config.toml
dataset = "rendered landscapes of hills, water and sky"
inner_norm = false
depths = [3, 6, 6]
beta2 = 0.95
Rows from block 8 of a small self-supervised image encoder, named by matrix and row number. Rows with one number belong to one neuron. Each number is 128 + 24 x the weight over its row's rms, rounded and kept within 0 to 255. All counts start at 0.
Before each neuron's rows are labels from the 100 images, of 14848, where the neuron reaches its highest value: "peak on" is the class under the peak; "responds to" is what is common among them. Only what is clearly more common there than usual is listed. The data: rendered landscapes of hills, water and sky.
# fc1: MLP up (model.blocks.8.mlp.fc1.weight, 256x128), inputs 0-127
# fc2: MLP down (model.blocks.8.mlp.fc2.weight, 128x256, transposed), outputs 0-127

peak on: water
responds to: water; green hills; overcast
fc1.148 [124 169 123 116 110  96 121 167 115 141 120 138  94 163  93 145 122 111 120 172 125 105 125 139 165 142 103 140 106 144 111 103 128 144 157 113 135 152 118 116  99 114 112 125 113 127 129 133 122 140 138 132 129 108 116 152 136 170 177 144 121  91  62 100 156 140 160 200 139 112 136 112 148 115 115 130  79 126  96 153 144 171 161  76 119 127 162 123  93 138 115 136  97 119 123 134 170 145 155 141 144 112 150 125 171 130 131 138 125 115 127 137  68  67 136 132  90 110 106 112 134 109 108 142 130 118 124  89]
fc2.148 [128 155  82 125 112 129 126 155 148 114 108 156 180 134 132 109 122 125  88  97 137 130 108 137  91 126 154 134 147  99 147 118 138 134 153 176  78  97 116 144 134 168 156 151  65 152 136 112  87 114 132 135 117 159 153 142 144 134 111 109 124 108 131 107 121 132 121 168 146 147 144 103 155 157 165 109 156 118 135 130 159 119 139 121 102 120 121 169 100 120 113 123  90 122  87 179  94 162 147  60 140 142 135 152 134 174 113 133 116 129 103  97 141  97 110  86 141 119 101 144 106 127 174 140 114 128 124 118]

peak on: water
responds to: water; green hills; overcast
fc1.226 [164 121 136 139 148 117 134 117 140 123 181 177 152 144  84 135 114 118 110 122 132 135 154 100 104 105 127 144 105 119 120  80 128  98 157 130 108 138 112 117 125 179  97 137  99 110 121 117 133  83 121 141 145 140 105 119 135 140 175 104 142  88  67 101  96 137 132 162 137 109 135 130 156 131 152 179 126 149 156 139 143 134 162 103 151 140 134 134 155 114 103 120 141 124 108 150 150 176 197 109 107 120 144  93 121 154 128 144  76 142  82  83 125 135 134 119 105 109 103 169 137 132 131 109 120 152 133 100]
fc2.226 [130 153 111 123 116 120  93 174 144 110 106 164 159 172 116 123 118 107 121 118 120 113 142 139 112 120 151 149 115 136 128 109 122 150 158 169  86 120 102 135 159 138 173 155  73 125 131 118  81 136 144 126 135 150 141 147 133 138 108  75 121 119 117 121 121 105 126 170 118 115 154  79 136 131 130 130 117  98 111 129 133 151 150 125 104 158 149 132 104 137 131 146  70 135 102 160 148 138 118  70 148 148 166 139 118 179 116 144 153 151  87 127 111  90 130 122 129 116 102 107  79  68 169 131 125 118 139 162]

peak on: gentle ground; water
responds to: sunset
fc1.204 [148 118 143  93 136 132 133 152 128 145 126  98 118 123 128 103 130 138 124 126 128 124 144 149 136 130 119 172 138 107 112 167 109 120 163 126 137 124 161 185 105 147 114 114 171 132 110 151 130 132 115 123 104 123 118 186 148 155 169 206  94 118 149 151 162 101 136 121 140  87 161 144 160 153 183 126 111 156 139 106 119 200 171 123 139 130 156 185 140  91 110 145 118 106 146 118 155 125 172 134 101 134 124 125 105 108 117 135 102 109 106 112 140 137 103 109 113 147 173 136 133 130 145 167 142 135 123 121]
fc2.204 [158 103  76 109 118 153  82 100 130 137 102 172 117 158 141 124 132 107 127 150 142 138 144 115  77  95 152 129 120  96 102 126 138 134 123 123 103 123 131  86 121 132 143 127 103 151 159 131 144 128 133 122 141 157 184 111 169 136  81 111 125 159 117 144 129 142 126 122 169 100 100 151 166 116 135 120 152  92 137 152 129 127 134 104 129 101 109 117 126 180 143 139 120 113 153 121 169 141  73 110 150 131 134 114 140 128 129 115 157 151 160  91 165 155 102 122 109 131  82 113 140  90 179  98 134 156 172  95]

peak on: snow
responds to: snowy peaks; overcast
fc1.83 [127 127  81 135 182  77 166 115 146 159 113 135 162 149 107 134  94 155 142 112 128 143 101 109 165 129 127 161 143 158 177 157 113 150 165  89 153 117 167 116 136 154 116 141 125 134 116 157 109 119  88 130 113  90 113 119 135 125 199 159 138 126 118  99 142 146  94 139 129 125 143 125 107 146 152 139 150 118 142 113 165 138 100  91 135 141 111 119 148 127  96 110 160 146 119 113  90 172 151 144  76 120  92 160 167 101 126 161 125 114 115 151 101 102 116 123 145 125 127 175 131 138 121 108 136 116 146 116]
fc2.83 [ 96 106 105 116 130 124 131 158 132 133 124 150 114  92 142  86 129 146 122 132 137 125  95 186  99 108 168 169 154 135 118 102  75 130 147 127 128 138 150 142 148  93 111 126 137 130 105 148 125 148 163 145 102 119 104 126 132 138 158 164 103 160 154 128 115 136 119 133 136 151 175  91  80 131  90  84 131 150  92 126 157 113  53 116 150 112 151  87 104 130 105 109 114 120 162 133 137 150 143 157 172 102 105 124 158 101 131  87 120  96 109 154 119 124 152 120 124 137 139 159 123 124 108 133 184 117 128 148]

peak on: water
responds to: water; dark volcanic rock
fc1.2 [136 164 115 120 151  98 143 148 101 137 163 130 126 104 113 130 151 113 126 121 123 136 134  90 119 127 145 164 116 125 122  97 125 131 127 126 157 143  97 122 132 111  94 113 123  85 109  91 104 129 156 144 109 101 117 113 123 155 155 145  84 116 113 131 162 163 137 185 106 100 144 121 153 118 171 111 127 123  98 171 162 129 130 104 136 144 151 111 103 115 102 124 139 153 146 161 145 112 151 110 184  91 146 127 189 128 127 107 123 113  72 127  64 137 132 101 122 106 181 146 149 141 123 111 184 121 126  87]
fc2.2 [132 155 187 113 151 108 129 142 138 139 175 144 128 152  70 170 144 131 133 144 133 104 153 103 156 112 131 129 131 105 131 101 147 141 142 140 141 127  83 105 179 156 124 143 114 127 160 116 128  94  76 116 135 151 147 132  69 175 117 114 152  83 114 156 101 153 129 119 124 116 108 140 144 123 152 185 111 105 145 132 151 118 149 107 141 138 105 165 142 146 120 109 131 168  94  92 134 136 125  94  83 119 122 112  99 121 146 181 147 142 120 128 139 119 129 131 116  71 132 120 107  96 114 146 109 147  99 142]

peak on: snow
responds to: snowy peaks; noon
fc1.182 [133 156 119 129 135  81 164 170 132 128 201 137 156 118 121 138 107 155 135 132 144 134 130 141 117 127 166 148 137 119 136 131 133 124 102 154 128 110 111 169 181 138 106 149 118 149 127 127 140  99 100 131 157 116 120 110 134 133 149 116 134 123 148 138 138 164 109 128  82 130 154 119 115 198 142 145 183 130 114 115 173 194 128 147 170 132  99 131  99 123 129 149 121 164 121 119 116 153 170 110 106 105  96 151 142  95 133 209 131 124 107 150 149 110 149 106 120 119 145 142  99 152 123 118 147 108 130 130]
fc2.182 [ 71 128 102 107 168 136  99 134 140 127 119 118 130  82 124 102 127 125 103 120 133 106 133 164 124 114 173 151 149 144 134 134 110 127  98 108 131 107 146 161 124 100 164 104 136 123 138 157 151 129 174 137 122 148 125 118 168 121 135 126 125 146 175 133 137 110 114  76 164 199 158 107 119 119 114  94 141  82 145 117 140 123  82 114 109 100 144 101 125 136 118 142  91  90 157 140 129 139 118 172 155 162 102 151  89 139  96 122 111 132 143 107 115  76 159 141 127 169 146  88 142 132 152 144 123 105 101 133]

peak on: snow
responds to: snowy peaks
fc1.232 [143 143 135 129 131 135 140 115 163 109 140 104 143 148 122 107 134 124 129 108 161 117  93 142 118 123 163 110 114 103  96 107 163  94 102 121 140 171 106 157  85  85 175 132 125 127 122 135 105 111 152 164 105 124 110 111 127 188  88 142 121 120  75 137 132 122 116 147 121 116 141 141 123 136 150 128 102 116 157 163 141 112 108  79 113 114 192 136 131 152  95 179 167 115 149 121  89 155 160 122 134 116 113 118 108 159 118 173 116  93 121 123 132  92 110 118 101 161 152 133 166 119 132 158 162 121 102  85]
fc2.232 [131 159  97 131 171 105 118 103 187 115 140 126 136 131 139 120 110 100 132 161 126 167 115 150 108 131 144 144 133 172 167 144 128 100 127  99 135 150 142 106 143  93  99  96 154  99 112 147 109  78 159 151  89 162  77 108 128 107 154 150 119 106 159 124 131 103 119  99 118 146 190  85 106 138 106 109 180 102 127 113 131 136 129 136 132 151 147  92 145 141 107 150 132 125 114  70 144 117 128 136 161 145 121 131 116  77  98 112 143  94 126 173 115 150 148 172 130 138 143 125 111 123 130 124 152 119 123 147]

peak on: steep ground
responds to: dark volcanic rock
fc1.152 [129 127 117 156 127 133 155 144  82 133 154 145  89 119 131 130 132 117 158 159 116  76 141 147 131 109 112 150  94 129 123 102 107 144 127 115 147 138 152 114 162 166 106 144 133 140 125 149 116 154  91 100 169 132 108 115 138 114 144 104 169 114 150 133 121 126 168 107 112 148  91 132 110 117 116 146 106 135 124  91 107 121  88 104 124 175 134 115 178  94 146 133 153 167 153 120 139 104  97 160 150 127 179 106 165  96 182 115 131 188 136 146 158 163 122 132 153 132 149 176 100 136  98 102 161 126 143 138]
fc2.152 [121 116  99 110 116 121  85 154 137 103 115 130 120 104 101 143 101 107 170 131 149 101  88 177 135 126 171  94 134 129 102 118 108 145  48 121 104 127 110 151 136 108 168 144 153 147 154 117 136 131 143  90 145 129 131 174 137 174 115 127 133 126 152 120 140 131 122 161 147 157 107 133 162  82 103  81 149 166 150 137 124 127 109 138 124 128 142 114 127 156 155 146 106  59 125 126 115 163 109 126 122 157 145 159  92 141 109 130 113 147 130 146 106  83 122  98 151 141  94 114 148 130 130 174  94 117 126 139]

peak on: steep ground
responds to: fog; water; sunset
fc1.167 [125 116 149 131 150 174 131 102  87 126 112 113  92  84 137 119 169 114 119 102 111 128 157  95 112 117  88 114  93  78 195 145 164 115 143 104 160 151 112 132 185 154 133 101 116 162 119  97 144 113 102 122 152 116 139  91 116 121 157 129 140 134 103 135 113 131 100 138 119 141 104 188 114 133 153 153 128 111 162 158 114  95 136 128 126 133 123 154 161 121 155 109 166 143 111 141 113 105 175 125 126 114 120 131 123 158 168 139 133 137 114  91 152 169 103  96 142 135  95 124 110 180 112 137 124 122 146 118]
fc2.167 [ 51 161  90 147 120 109 147 133 116 122 137 160 158 149 133 100 148 119  76 118 148 104  63 161 158 158 115 157 139 158 120 128 106  92 129 143  88 133 159 135 115 116 164 109 155 119 108 171 121 113 146 172 120 135 112 104 121 131 114 103  89 123 149  85 154 138 160 126 129 165 124 107 123 185 122  98 145 101 125 129 139 166 123 135 154 130 138 133 112 119 112 128  98 122 180 123 122 128  98 173 144 166  98 116 132 129 138 101 115 134 165 117 115  99 136 119 128 153 139 123 122 124 110 120  78 126 155 135]

peak on: water; steep ground
responds to: water; sun or moon in view
fc1.63 [135 148 142 136 142 128 123 127 128  99 126 139 105 111 115 132 142 117 124 121  93 128 168 138 170 134 106 121 101  77 150 111 163 108 141 104 100 191 141 112 106 179  94 149 120 113 146 135 147 164 152 137 110  98  96 142 175 146 144 146 163 116  70  87 120 122 138 146 139 102 134 135 148 192 170 124  83 138 117 153 140 160 169 144 150 147 132 148 102  99 146 157 121 135 142 118 120 125 185 115 120 132 158 100 166 148 148 172 108 113 102 130 127 115 123 161 122 142  91 141 157 146 114 105 125 132 145 117]
fc2.63 [151 173 137 129 166  95 146 109 157  71 132 140 130 146 133 114 143 121 149 155 145 132  88 126 107 112 164 122 168 108 151 102 126 107 130 125 142 150 110 128 148 127 120 103 136 139  65 118 130 114 134 136 104  92  78 133  99 150 193 116 105  89 117 129 156 128 143 175  87 140 162 130 125  99 122 125 146 146 153 131 163  93 133 117 155 102 152 164 165 135  83 145 134 115  90 106 103 146 179 140 152 115  93 128 146 123 126 129 127 124 143  92 127 120 113 109 156  99 137 183 116 137 135 121 106 120 162 129]

peak on: sky
responds to: overcast; clouds
fc1.15 [193 140 144 133 138 115 130 132 118  99 178 119 134  89 112 190 130 147 208 127 164  81 110 132 148 124  99  81 139 160 110  92 126 108 104 137 101 113 123 120 131 151 134 131 177 156 122 122 107 138 104  88  91 124 122 141 120 114 124 151 139 118 134 127 151 122 110 176 109 148  90 135 115 105 158 136 105 105 115 117 116 108 129 173 127 131 123 119 127 160 129 142 113  90 137 110  94 164 134 142 114 134 118 183 132 151 133 163 117 167 116 173  83 135 137 114 138  93 139 134 126 159 143 131 133 127 114 135]
fc2.15 [140 139 115 112 118 124 109 130 166  97 120 114 135  87 143 127 152 120 115 138 139 136 102 112 103 117 172 143 165 119 114 157 152  95  82  86 107 111 118 117  83 136 120 157 138 125 129 160 174 132 118 161  83 140 148 145 155 117 115 115 116 165 165 104 131 105 152 123 134 124 121 173 184  88 124  76 122 141 146 195 121  87 142 160 141 119 123 115 146 144 104 119 162  86 143 134 151 144 108 128 141 141 123 133 117 129 106 135 129 129 169 123 129 144  96  61 122 141 139 123 174 121 143 113 128 122 112  75]

peak on: steep ground
responds to: noon; snowy peaks; purple alien crags
fc1.74 [133 122 122 112 152 151 105 141 124 109 129 166 121 126 111 106 182 139 122 171 160 120 139 140 102 117 109 142 139 114 101 131 154 105 108  83 108 163 188 146 184 111 149 110 149 113 110 114 132 114 147 123 115 115 101 168 132 136 122 143  83  78 114 107 146 126 144 105 140 107 130 129 136  85 147 145 141 116 160  91 101 163 157 115 155 120 152 160 179 125 156 117  91 107 135 121 135  92 147 152 137 138  96  98 124 193 170 138 130 112 105 108 114 139 132 176 136 134 137 157 107 131 118 137 100 105 172 113]
fc2.74 [105 125 150 157 197  83 179 140 123 117 154 139 124 150 120 126 113 124 138  97 150 117 139 137 143 157 150 171 145 122 115 137 156 130 120 146 143 120  69 101 128 118  95 114 100 103 149 117 130 113 127 141 130 116 128 117 118 149 111 107 123 117 103 147 122 137 129 177 111 118 155 124 139 183 154 130 108 120  93 152 166 104 110  88 158 105 153 131 113 135 109 125 149 127  86 158  93 186 126 120 123 103  93 190 149 136 160 139 111  98  78 133  92 101 126  88 100 102 120 141 136 126 141 147 136 164 136 114]

peak on: water
responds to: water; noon; desert dunes
fc1.253 [152 122 138 126 163 137 142 139 135 101 150 147  89 150 165 149 140 120 120 184  99 130  87 129 133 118 108 109 103  76 128  86 142 135  92 116 121 126 104 104 115 121  99 146 115  92 143 188 170 136 129 152 146 140 141  96 124 102 187 116 143 164  86 105 111 141 112 125 138 111 116 157  87 168 125 145 139 192 139  99 105 104 144 161 153 132 113 111 167 134 102 126 150 133 111 115 159 129 143 125 131 102 118 117 124 145 139 162 122 142 109 115 139 130 172 143  70 114 124 122 102 114 146 108  96 149  96 109]
fc2.253 [172 104 150  94 148 134  80 115 108 145 169 167  97 115  63 109 104 100 125 115  98 148 174 118 124  92 152 138 101 106 144 131 129 136 132  85 156 147 125 113 190 125 137 108 117 145 150 151 145 121 129 134 108 157 105 116 143 129 135 107 125 177 124 135 137 127 121 121 164  80 141 127 133 114 168 156  97 102 148 141 135 104 129 101 106 121 141 119 164 172 118 138 142 129 122 112 183 122 132 127 134 141 115 141  76 143 114 153 122 127 113 127 135 149 137 132  91 140 122  75 107 121 154 152 171 140 121 179]

peak on: gentle ground
responds to: water; green hills
fc1.105 [152 131 163 107 147 114 144 122 133 124 170 157 135 132 138 111  90 131 175 154 127 119 132 129 111 148 158 116  81 119 142 113 125 132 139 140 138 169 108 130 179 136 115 133 126 165 116 128 110 134 122  72 121 136  86 123 163 101 178  95 134 112 115 145 145 118  91 156 104  91 113 120  94 108 136 161 164 104 136 154 137 148 163 121 134 118 140 116 140 135 142 181 116 173 133  55 122 116 100 119 137 126 142 134 141 105 151 151 134 164 135 161 141 126  89 115 125 115 116 173 101 114 124 100 118 121 193 159]
fc2.105 [119 141 132 159  73 126 104 130 156 100 130 145 151 174 114 180 140 115 155 147 140 124 130 137 163 155  85 102 104 132 108 136 117 135 108 141  83 124 148 149 122 175 134 124 113 137 142 117 117 123 115  84 147 124 147 166 110 128 118  96 153  73  99 105 119 128 137 155 139 134  87 104 150 102  80 133 153 144  97 118 118 180 173 131 140 168 111 128 124 130 164 140 118 108 119 116 129 130 142 123  90 171 164  89 108 170 118 136 157 162 130 117 145 145  99 134 154 127 112 151 123  82 119 135  88  90 116 134]

peak on: gentle ground
responds to: green hills; overcast
fc1.14 [122 117 124 169 110 135 115 110 104 140 159 125 101 135 144 180 116 110 127 108 116 160 147 141 133 166  93 121  71 125  99 102 127 151 131 109 132 133 179 117 136 126 100 152 106 123 149 112 121 121 122  99 156 104 150 145 168 138 128 113 120 128  88  48 125 136 163 127 118 104  45 120 160 112 135 159 113 135 135 115 102 165 166 137 140 136 120 127 132  83 159 134 136 102 177 137 112 100 113 119 106 145 169 126 145 118 178 134 159 149 126 126 115 129 132 162 126 172 127 142 140 137 107 113 154 139 157 112]
fc2.14 [121 127 131 142 118 114  91 128 113 151  94  82 109 124 117 176  92 127 194 146 147 130 154 130 169 134  86  93 108 118 126 132 128 142  90 142 117 145 151 163 122 109 135 124 132 141 142  68 141 144 106  74 162  98 139 154 122 123 114 170 172 126 137 126 138 146 126 120 136 130  93 147 132  84  54 132 158 149 100 114 106 102 121 140 118 152 116 148 107 125 183 141 117 124 111 107 111 135 131 125  92 120 153 132 103 145 137 116 165 149 114 164 121 130 134 139 163 145 106  97 161 159 111 157 138 120 101 154]

peak on: sky
responds to: clouds
fc1.172 [145 138 108 156 162 106 144 111 100 172 115 142 106 126 133 147  95 108 121 140  98 114 147 136 120 145  92 131 139  78 130 104 174 104 141 120 102 168 100 106 132 146 123  97 115 105 121 144 140 185 104 137 129 135 130 140 163 151 134 154 151 126  87 101 155 144 141 143 121 107  61 158 150 147 130 123 116 160 129 140 147 138 154 128 156 144 135 165 111 101 168 145 125 163 119  92 141 157 167 133 127 129 146 129 150  96 190 131 120 124 146 133 119 130 171 125 151 184 105 128 141 173 132 114 105 174 153 152]
fc2.172 [158 139 119 117 167 132 163 118 111 119 107 134  91 147 144 111 127 124 139 138 136 112 104 145 100 118 137 136 133  92 128  75 117 159 170 134 159 146  82 101 110 151 132 148 106 150  97 120 147 144 138 129 127  70 112 131 130 154 188 158 103 114  81 135 148 157 122 191  98 100 145 162 122 148 139 146  90 160 116 162 149 105 101 100 136 101 158 163 116 127  96 122 158 142 100 126 122 135 162 115 146  81 114 124 178 101 138 130 127 122 120 113 125 103  96 129 139  97 112 169 133 141 117 107 136 163 146 103]

peak on: water
responds to: desert dunes; noon
fc1.195 [151 138 141 137 131 115 122  94 117 114 199 121  86 153 104 154 107 131 151 134 112 141 110 181 144 134 132 107 126 100 122  85 172 120 113 121 111 115 127  94 113 145 121 104 201 155 137 110 144 110  96 128 100 143 100 128 143 135 114 139 134 120 135 124 139 120 125 152 120 142 120  99 124 133 124 156 144 102 106 115  94 145 161 106 124 140 135 135 193 180 130 136 118 128 111  76 131 161 122 131 106 149 143 139 111 151 134 186  83 145 142 125 128 134 124 200 114 113  97 117 132 161 150 160 147 125 121 174]
fc2.195 [124 111  95 138 128 122 120 157 136  95 134  90 125  84 129 114 147 155 127 146 107  79  91 137 121  95 138 135 156 128 126 105 161 113  67  80 135  99 146 185 100  97 133 167 165 124 113 179 157 144  97 113 112 122 112 148 103 110 168 122 113 153 146  99 144 152 125 125 111 148 132 143 156 114 105  98 112 168  96 111 137 105 108 157 137 113 126 132 119 117  81  96 166 144 144 130 120 156 162 155 134 129 109 150 160  96 136 145 132 116 153 158 127 123 133  74 137 139 163 141 133 132  90 127 123 111  86 119]

peak on: snow
responds to: snowy peaks
fc1.102 [125 147 106 146 162 105 156 117 149 115 108 109 108 128 109 130 107 112 123 102 121 153 138 125 130 170 118 114 137 135 166 124 133 133  94  97 116 147 130 142  79 145 124 114 112 150 151 165 133  81 168 165 132 147 131 113 156 129 151 140 152 127  67  66 134 124  96 135 137 146 134 114 118 200 115 133 122 121 121 141 149 116 122  97 168 106 156 120  98 136 100 135 190  83 129 138 152 165 119 144 128 143 111 126 125 151  84 118  89  83 136 128 124  75 118 170 146 171 108 132 141 136 124 148 124 123 127  87]
fc2.102 [ 96 164 125 138 159 120 132 151 101 112 137 164 122 157 161 130 136 122 167  96 160 131 119 161 116 140 164  95 135 130 118 182 109 120  66 120 112 148 109  99 117  89 137  68 136 146 126 120 144 104 127 120 134 109 127 113 124 154 114 102 125 102 158 157 121 163 130 134 118 167 112 132 137 109  90 145 136 125 136 160 119 107  85  89 170 103 125 118 151 154 143 156 128 101 131 113 133 122 107 156 135 157 105 120  88 161 104 109 118 139 141  90 109 152 124  86 184 124  79 122 143 150 103 155 137  85 151 107]

peak on: steep ground
responds to: red mesas; purple alien crags
fc1.57 [112  96 159 163 188 160 158 101 123 102 136 153 120 115 135 115 162 142 146 121 149 127 104 117 105 143 137 138 147 118 130 134 135  78 168  79  99 157 124 121 167 137 159 116 148 158  92 166 126 133  88 179 145 101 132 107  96 108 141 128  78  91 135 130 129 112 118 111 108 125 121 137 120 105 123 180 134 119 125 141 114 158 112  95 179 124 120 145 127 158 138 151 120 176 137  76  99 101 138 168  92 118 109 109 145 147 140 165 151 150 101 140 146 147 148 122 132 123 140 134 122 124  86 101 141 108 150 107]
fc2.57 [100 133 134 110 174 111 118 123 141 121 158 122 127 106  94 125 127 112 135  97 168 106 131 114 149 173 128 116 119 146  97 134 130 111 125 116 105 132 123  97  96 126 140  89 156  89 140 144 169 124 109 153 145 150 153 103 134 130 142 129 101 116 136 132 135 117 160 102 140 147 100 136 187  89 103 131 137 119 172 210 136 150 129 115 160 113 118 129 112 146 127 153 144  93 150 112 165 110 100 129 108 161 115 100  81  97  98 129 122 151  75 123  96 116 145 125 171 129 140 110 195 112 122 131 112 123 129  83]

peak on: sky
responds to: fog; snowy peaks
fc1.207 [135 163 123 137 133 121 139 128 144 170 137 139 154 125  94 145 114 140 106 120 144 114 159 124 169 150 118 110 138 131 161 128 105 136 126 167 118 109 115 165 128 104 144 119 113 158 143 129  92  96 155 129 123 144 111 146 135 109 160 160 164 133 134  73 123 135 111 121 149 143 139 128 138 160 155 148 133 118 166 137 148 134 127 122 101 124 134 186  94 129 102 165 121 133 110 111 157 176 145 101 127 134  98 134 109 138  96 107  84 121 137 145 121  94 153 124 147 166 100 104 130 166 159 243 116 126 152 111]
fc2.207 [109 139 136 151 138 109 140 132 113 135 138 141  94 129 155 138 156 136 131 159 133 144 126 135 147 136 136 142 139 109 118 161 167 128  54  83 132 121 129 126 127  97  64  94 122 139 153 127 167 120  85 113 146 120 157 137 144 121 133 102 140 104 147 123 103 153 148 120 127 124 110 156 111 101  94 138  92 110 111 123 109  93  72 126 137 115 125  78 192 123 153 140 128 124 118 171 155 145 142 156  92 131 119 137 118 152 148 137 116 154 143 139 113 158 135  95 156 168 115 101 154 128  62 131 164  91 120  92]

peak on: sky
responds to: noon; desert dunes
fc1.60 [148 128 143 138 173 132 152 139  94 153 136 145 140 160 161 136 115 151 121 141 109 121 145 138 167 167 137 149 121 123 139 179 137  92 162 123 138 117  91 142 120  94  99  87 180  98 128 133 155 119  94 160 148  83 120 165 143 106 115 154 129  67 148 108 119  97 164 123 127  97 127 141 145 152 151 116 125 139 142 140 102 142 136 141 149 148 133 140 139  97 109 128 132 110 103 142 166 123 133 146  94 159 133 159 103 100 132 106  99 115 151 152  57 133 152 131 111 161 108  94 123 134  81 170 115 151 108 116]
fc2.60 [ 80 135  95 158 114 169 102 121 150 165 148 106 154 122 134 164 136 131 103 138 127 166 120  96 134 143 100 136 113 131 169 150 109 146 153 125 137 104 178 150 170  94 119 161 132 123 131 123 109 119 117 124 144 147 153 130 138  93 114 118 143 139 172 108 128 114 120  78 120 147 107 100 104 105 112 129 145 115 148  70  90 157 135 159  94 165  99 116 173  99 145 100 143 112 147 142 147  95 110 126  95 145 167 163 107 125  89 109 117 147 130 148 104 130 158 142 137 146 160  90 125 115 121 144 131  94  80 156]

peak on: water
responds to: sunset; water; sun or moon in view
fc1.79 [139 116 199 139 113 120 156 116 125 139 201 128 158 191 110 147 152 123 106 103 118 143  97 124 137 151 123 103  95 141 127 153 180 116  90 109 127 166  91 142 181 111 106 136 113 149 132 127 143 127 106  94 156 133 117  99 121 122 156 108 148  90  92 120 132 129  95 132  70 119  97 107 125 131 113 169 114 130 139 140 114 149 162 163 141 114 121 114 107 101 162 157  96 138 138 112 164 119 132 133  81 161 104 138 130 142 117 155 113 142 169 138 166 127 127 128 109 107 135 121 110 128 104 109 122 109 148 143]
fc2.79 [130  95 131 140  94 145 119 117 108 142 143  87  73  70 123 147  95 120 166 135 137  72 136 142 131 137 118 140 111 122  97  99 102 136 120 153  97 119 134 139 152 145 173 170 164 127 151 135 152 135 145 104 125 120  96 171 153 129  84 163 129 176 128 133 153 138 145 110 146 125  88 147 131 125 139 101 149 152 122  93 115 168 127 144 118 128 145 169 128 128 166 124 166 101 155 122  75 131  97 137 128 111 139 133 102 102 172 109 128 134 120 153 114 123 107 146  90 133 103 104 111 175 140 149 117 160 157 152]

peak on: sky
responds to: clouds; overcast
fc1.227 [125 143 109 149 114 134 126 144 135  97 113 122 108 101 153 114 124 147 151 136 130 106 112 163 114  96  96 146 128  95 104 133 136  79 122 140  81 113  95 179 105 125 177 144 138 130 108 131 150 151 139 147 138 137 114 188 143 120 105 139 100 150 141  98 154 141 156 132 130 150 132 164 142 192 154 116 125 165  97 110 113  99 114 124 167 123 189 176 102 136 140 130 131  80 140 136 117 178 136 103 152 102 117 100 124 148 137 118 157 145 119 105 155 132 127 127 137 153  85 154 132 137 144 160 180 150 125 107]
fc2.227 [123  73 130 136 142 140 116  82 150 157 183 135 125  86  84 131  69 114 133 101 106 132 151 149 145 124 121 151 140 137 111 143 143 140  89 103 146 103 134 152 151 121 125 107 101 147 152 163 167 159  98 110 159 156 144 143 179  85 127  96 160 141 129 167 119  83 125  87 128 133 123 106 135 121  92 141 108  96 104 124 123 122  99  89 125 127 140 115 153 142 157 151 124 145 130 137 101 160 110 131 103 124 127 154  68 141 137 155 106 152 102 153 140  96 116 142 121 156 153  89 115 132 119 157 157 117 126 124]